config.yaml
arch: "xception"
model: "image classifier"
dataset: "rosettes with rotational symmetry"
train_examples: 195000
image_size: 48
crop_scale_min: 0.8
horizontal_flip: true
targets: ["mirror"]
num_classes: 2
norm: "batchnorm"
activation: "gelu"
depths: [2, 2, 6, 2]
kernel_size: 3
stem: "deep"
widths: [96, 192, 384, 768]
label_smoothing: 0.1
loss: "binary_cross_entropy"
init: "orthogonal"
residual_init: "zero_last"
optimizer: "soap"
beta2: 0.95
lr: 0.0028
beta1: 0.95
shampoo_beta: 0.95
eps: 1e-08
precondition_frequency: 50
max_precond_dim: 1536
merge_dims: false
one_sided: true
adamw_lr_other_params: 0.0021
grad_clip: 0.5
steps: 40000
batch_size: 64
epochs: 13.1
lr_schedule: "cosine"
final_lr_fraction: 0.01
warmup_steps: 4000
weight_decay: 0.04
adamw_weight_decay_other_params: 0.05
Rows from block 6, named by matrix and row number. Rows with one number belong to one channel. Each number is 128 + 24 x the weight over the matrix's rms, rounded and kept within 0 to 255. All counts start at 0. Numbers have three digits each.
# convs1: first pointwise conv (model.blocks.6.convs.1.weight, 384x384x1x1), inputs 192-287
# convs3: second pointwise conv (model.blocks.6.convs.3.weight, 384x384x1x1, transposed), outputs 192-287
convs1.51:122105119131090132109121109134151149104155162133122130104129110144132095136113105092178144135111120139109122156148129124139141170138181120104148118158138106127134126157167133116146111088150097118114096155128084169098119137151087131134119114111172112113114120133097126099162114114102079138
convs3.51:178068159143118107152153099106119110113146137162126116130106169132141106086174141124146116127136130130173159112087148157107129113128141135140173130032086097149133145117091146130161141091102077105125095122096128131117142128134122139131128158128167150136130119142090121096164109103132124108
convs1.52:083088151107099141149131127131156110109163103133168135115079154141121127091123150131130122107139125107129129094116103143106135114099114171099085089125154150158118135160125139136139144164148164117151074133102170106129105181103120151098165156108106145129094087125114126084126140136129089123
convs3.52:129148139158117162158125130117132129144157106089136163157108182138099108084166177136122136113116123136122182129095148117146107148109136125147155127133073131147162113122087165129133134169122118185109162129151158121175111059184130171129163138126075132119141123148125118124109136111130144111
convs1.53:087111149121145119138076100083093108130099152167136106147114103116121090114104106130123119104087104144123082135148119148161115133159139088122136131186098141060091122155120127129120116074096096125133090117097122172111133159113105133131134082193123170099120152171096101135095145152138117103
convs3.53:087165140066105134144104139142159144072118147122133146166106136090118168131117138118138130105123109104132132103118066115100095125119144111110116097138114114132113165177141140106135136175097160140088133140116122116159117107098138180131132128093161119140106128124173119134111111140157080154
convs1.54:099130099125152137144114154134133139143163126101145122146094134133122102136163148152124121128144132132105135154139136118105145140114158194134119119106168166071160127140137121145151151171121135163181118151143113095109115139132119124120140098104120104135124129101135138143140101135151105163
convs3.54:142166115138112116115141133133137125131156121134132149120101111064125091120163111122111110136136092116126149131129123153128088119140100128117119120121151142118132133134127146094138082165125115158130137127131126139123143154141142113135102110089106166114102130131142156109149140132119116117
convs1.55:119078158138101095109139153116151133127174132139114144126190125141177099117159146114162149115145128115174119150109106113137169090143138127151125100127080130165133096094118120093117107167115137170102104144080145146036136128130041090095139139092142155081104143133129148132156097129092106178
convs3.55:104093117135142123097144115125139149114125091132157092134115136101115102128112123130156132145114091146111124138129069140175128138152141212138139151217116070135059096114146118155149127138124097138140131156090138096129154161115142097154098148134162169108109102202145099116139130108131098130
convs1.56:147120113132107148161093176150102166117150134158141115113111155127155113132105123084132149166135133145118151145116119105127114178138100141156132120118104125098123128158148162129139132107095115098103145137129090163120123097131126171120114112117083165124161144108168156130116134166101144100
convs3.56:124122094111097123120140096111141145126115110124149140131134123140092174148104118154116135121164173120135131126134126094127101079123143114159117123118103140146126136124139104126125142087148130107102088102124155110159136097148172106171123165115128122132136169084121136149109141176147118125
convs1.57:096104175110117123149169070116139149121145139143155142124107095118160104172117124126110135116133135139107140107129119112169113142119121132158135115116120174173102127114163171075132167135110117165091090091138142153110123128111139097171150134142138116141126143112107108105145119182101157144
convs3.57:099070130157121118097142123129169137092148126102136104130122141176151128125158121135148162142140103117103160124147165162115151135135127081137135122178141118104140134106117131177120125141114140155162098163106110138106156123132151177155135129102132084119109112120170141104088103098143098148
convs1.58:106093182125108150125088115093085114117101107119140150099135138126124142119119142086134132117134114146120119144133119153151122157122120111158170146106126146137118125129126142123139104150132144133069087147150143134116117131103117107123170141129091095105146136140121140097120127170096143127
convs3.58:154111101162119150133110111126086125109127102139131138157114098125119098152159140098156161110129115122172098105147138145146130092126112139167137132098152102119123118123152120150124122172139175122136090139111167142159101158111136135122101106112142132175080110153129088176117108099105112151
convs1.59:093133117120131184128117143162144120098118164148111151147131097167144105120172155120103138172106122145143069089103140128155122144136148106155135146134104144145127160118126143118120094123138114135152121127127169110095099138133142115198117142144133132141167156138148134175117173131155118103
convs3.59:107115133155130118135121167162137159158101109118098144150085110124145104151107093158157160101114122105076155088137118108109154127134137132104096100154176126127089132161103137161107140150132105123134165115159160099136136149141160145113096181134165169162111150142090174147168128118121139171
convs1.60:125141116093133115146123149130097138155134123125123126120123104137122123121131111111116128112108099122116103134126127126122144131108105127117102109150104126110081168127107139116115154120150125138117121133159107092134130134103106135110144126123126120124146154118118097108105117142121143130
convs3.60:104126111133120148108123123155131116143113138129138104156150136111142105145132124107158148116133138103125150098115103132123116170129156144085126131146149095114138090137135121134125128114134129095132135139121137103108088160100178125150132134117136138070106137135126180118137093101151126128
convs1.61:139119148172123132125118159111134125147134139093109158154142180111102151153122116139119132121100105148113140128104145147118102124114079144124119086112135114141148082121088130162127120143136082124141127124173088176145138132132104133125148144137121135121165120108131122112120111164129148136
convs3.61:112106160158155099122134122160179158171167139127130135124131135180118113120100103134152161126144135137164101126132136117125133122160120123094121092154099128163147148146160129113152086196161118079129154153085106091131090151098135146109126118139107134155184174143149139127102131168145144121
convs1.62:140143126117096119086147138088086113123171082194108098146085101086149086148099171132159144107112133118124138162113165115095124112144188109115176137124101158139136092090135168088108161150110111148117133155107112123135113138162153106160137111126168156121120111188107132104150147151092090126
convs3.62:142089074118099131156100137122082180108132135134134126146139128124113110126145140146132099130139156127146125110094113158149097121136064149170106127051088148171112140125145129130138134152142141154122100107079136161144124074162087131147129121163139170105126116122177080139104134113120182139
convs1.63:144130156166149134143130150158104138167167120124117136161131131124131126131095148110103111120113104125108187119126119115123129106118115135103166128109126120141142113118096141159130175149146121107120143110156092097141090116118121121104161184143156106135092125140096180134151135155096164129
convs3.63:167133098138104111163139117123104116136088135147116189116129121126130138138102122097130177133168120138124117106151114104144121147129145144113152113140135111091094128123105109114117133091144069124139157125137114153130148175128111128134123132105106116088112133144112122132134171122153142091
convs1.64:100152132132213140157204092136086089101118087134168126112125105052135074081134116179116048147118138150119089110125150171155133140084138136120130128173122103118058168157088170142156128121160119130119132134154071125152110141098138135129083113171119096174097103141135151149128175146161120079
convs3.64:116146153140102160126128135109122139119138093115124146188135142155122133133133098154136104101124136122115130150090116171143171122162176159092126141157081095136094100155124135120143195143122121126099132122145157150166136185102139151143128138132132125052119104155148143122125150133150133106
convs1.65:124156136139138142084147135153132118101129129131139136102112135151089163146110114117152106134159099121138145110136121081130162116118110147187126118101110153146119123126154077154116108147096151143127132130137150141136105123096121075149151110111141093140127128104150152115156099131106164144
convs3.65:140130183144124146136175075132141120132143130093147154138133145124131105147120109127152166145062114130092126131101143143118105151134117106132121130143101140148106129128169127170128114110138144120127115143121141105112105151118098129111137127127110182141156155095087117107127084081127106132
convs1.66:122126150125090109143142094107100132130110131154126134083097120112126073095141124119164100126138129177138132154124117144124097139140121144121138135119134135146109146109111101130107127123114121125179142118134079118116132131124118128130127111116136145104147099132108134125148107095155137139
convs3.66:112125137132106124134109125099112126131135132116116106112184113149130123077143138097126129114189133122119134093130115173124173135145189105129142144117137107114140131135102099102100117125139104120147111155121153099187148126133141148134131132134150148114150128142141085102153094136101136129
convs1.67:082133151110173163122126093125084142145138132134122152121122112095158170131153130111125062129135096131113068138104103149146174136094110132135167162141114126188104149155114149143133141087097092097142166150150113148066164157141119115086152123143098116127135160114109110127100147132127140122
convs3.67:101068132105139145129151142150153122136130110136135164134179105159152136146121108122138109136126129119112145164140126137126157152164086142121106114109100124117090116103140137168133128147135117120115113150149071156112145151103131107131142131108108156079190077140149132103140170144162107117
convs1.68:173165122113127134094085192125127142132118119158111127111113180157151119134113091135104150098104132153097191104158122119156137112133143122146158087130147127185124156143134129099155114095164181109172105138136115142140104091065103127109125077084131148135118136115135101096146100131097144159
convs3.68:112141142090100085112120138138123122128189102095127133166092170166111195116120148155145127114114139152134095119115167145148116134141087118126100119075103122125153110135081102111108129142100094100117141113097078103100166121166106107147157108152142227173077122145142125111126110113095153101
convs1.69:166108121111131105162133098113135119104167157087122130166138111154136116069124142108144103124107135110131141092131165095164121122114140137147111113139117126117103137155145131131131102165148123142099113157129133144136138122113068136094154090094134136145131145129136118145153132138139093145
convs3.69:134078076138119134137117115115103171119135112133138091092146119154110130142132141135138170119110159128137118112128128099133149112148147148095098123148136134132136125140114109155172118152144106147112148102103157170165130120142111124072118119144107100141113139098071166162116116179132145133
convs1.70:109148118144120122127113178129164146133156132135149148143117125150127110139074121128088162109090075101137088131154121137113129122100105124154087146156098067126131156099142157130105131183146062184142094154131137124127154104143124141089111111108109112120114151155152070156116125089148117125
convs3.70:118160142165107118116118133128111115129119122090156096112092152092099143093130135143096163106141136142116116124136148167130088126136102124110126123109160130106122144150125115147119101138123140113111130126136130140152129112152141172156089151174123142134134128113131168109129142130096112116
convs1.71:146145148121171127128126126102145140120145139128126127116086128151136109120149142115121120127144128128141143114124119147125116126161130147120135135155106160099127177117091140171125117097122102155131119132122109091143142103122131130133152159111131150119113114129114119113156168136132150138
convs3.71:143128065132142139136134118130124120132128134130128127157129142149133109131106141110124120128127090124108099135124142150120159171165091119112119116075099119134155127123125140133120145137165141108122108130136132128136143161126151143126137145156132115101122120087112121116128095138130117115
convs1.72:113131117150141112163137104143154127119111141126121143142127163139122106131116091133136132143128139105124191100153123116116125143134140123131151122100131131155143081150133149152145119149142124139140137104145109151116129151116106096136138121129145120171130077096148145129112137118142125090
convs3.72:128151099114140109139078136116054090144153130113120084168157130100111169135141128150095107135063156111136114140141123107133134152083165137134081125118143136121146103120083129093136138073112121137145165123140115064134133138135083133111169104111101109083131126119097112126182117162135117113
convs1.73:122110156143149117110139108135160151114119163144099112142135139102132133118096108165141141131155140140104131124113147080102123137126127157094114129123186114089150127121107140098155116134107070148144103129139141068123121119121106087101134181072134125148102095150127118103110138130111140113
convs3.73:104121159119125113141117131108110132107133126091132173124153118163121100127132126140136116123105114144143153118118114109111120130120129127113127123169137136123123168127091161144114110164102130163113155178136142137125129102150125112122165099155149110145137091088106108120092160084088134114
convs1.74:140145144138137134139159138125118092119157124108115170110094120128114107130135140126092099119132130088103154142142126129128108133110121127103132142131102133129108117116111087101153129128111147121137075117143092106149110136117112147104151099101115115141112133105137141159109110140120153170
convs3.74:105129102122133125154157091133095156113151127122114128094135124130131124134131129136106144131156151172137152119125180145100118151155070112096108144124082127133061116127103129131138116081161061152123163146133120127111127102129133134123112125126126127173114157142092107137094075113119152132
convs1.75:135148137129148116116135156111113130150135147135103119122134089094100158119122109136064143106138130107125040145123102131152117109117074155109150139121111105117105083112078153101104161171141123081105164140092144138114120144108134124101133156114097146156087095113118109108118148159114147099
convs3.75:144117094096149134112139125126114113101146163120091148121108092109141148177079101110121118113100117134107148168152122118120142131093167116134102135117164089119105131121141124089159138093111139131150114112128103116092097147109114089144085148078155108111121146171171103144129183105126134121
convs1.76:110097097134095114168127158127127118141093141096141150106106109128138132128135115153140108106145173103111109158110117134106125130143179116170112108135116086080152117088113119143160146136152110149139168136089142133098091148161133130142130127131192108150102138102124106118145143119131131133
convs3.76:114085143174125115094144133135127147139152114125169144121103091105133119165132116100118130102162131106145140127090130153156104129137109102133143135133078099124124146081114106203110120134141136112110125146145120109104131122114137140108126167090132138129100126150126142131115162137129116131
convs1.77:148123102139136159131139152089104134125144120126094114122141140130116096116088141151109129140134135091104098130140093124115109106146143084147146124124106101172133109122106145129138097148132097141132107128145099144114146105129127136122140157132152141096138100141130159092137084118166090123
convs3.77:163131121114117121164099108142119143119134111102111119128099160156142147116139153144128148143140152113134114141148137118112167128132129197122134137136150093138176075118099153122143167109167139129147155101137108097177120109138099121107133102118124108161153127177101133145135096115170122110
convs1.78:082145103124143137156092111129183160124165115120133157138076179157128121126152134110100107137101080107124113126158142115142117165091117125091139147146154088088123190108155110148144149122159140131098173159096120104124162110117145123121138101130119110126085098083125158137115096091160142114
convs3.78:126077117145117115135128135104152115129092099088124084135118095120133100149134105115152162139189127118117129103118162130145141119142148073136138130112144095142086145122138119150097128134101106121144155125126142100142145169135120113118107113119125101133098129108122142153103104119159198149
convs1.79:134134116122095118139098116136142128128139106073134129135118112163147138107065121137167136109153120124133127167127120126109128118125143096132136084134117135149175133150130155096136151173098112133145118145116129128134142140125145165090115141120136129110162117105125132141163111104148105164
convs3.79:097102105130149116121151138120147124144117134128112115083158118093145079145166066138135135121147127114082110108080119158077112127179175101129123152161150141183098083116147146107183158152125138108123132126114123129153123141139154152130136138109162124157145148126082121109152100124129164109
convs1.80:112114139149093117105098139111106121146135099112126075109114141140103173081112143129140117145099105159105147148112122157139138153090114160113138113181115105080124186122122148147101184144149097094113118145129118147152067118120131134137106137106109116104094114100126089128151128082136144130
convs3.80:134133147085159102143078121136121139142156119161132096200088131118093105139163123128091138134089133138140165149121152128175140129096139063135091117136094129158108153148130117120130098129146050125080139155143122122138145158128104171154110122133093154116153139124190120105136182183132161124
convs1.81:115082057117155139122136112181130179151163126123171108130152146158123127072116142150168160134076148150101113095160135138124093145133147154147126152165132077108133096120113132173116106144156092114139122078103072182151111129148107114145129118188150136110127149127113146094171098115136135127
convs3.81:129045150185137121159108135155112121146137114125141136130134126140110120113118140150106086128157158145126143115126147099126112152090137050137097119125105140157152131123112150144106130176134116088166155151116107132129158114185152107129115114085145201140154125111146150128091124107071144132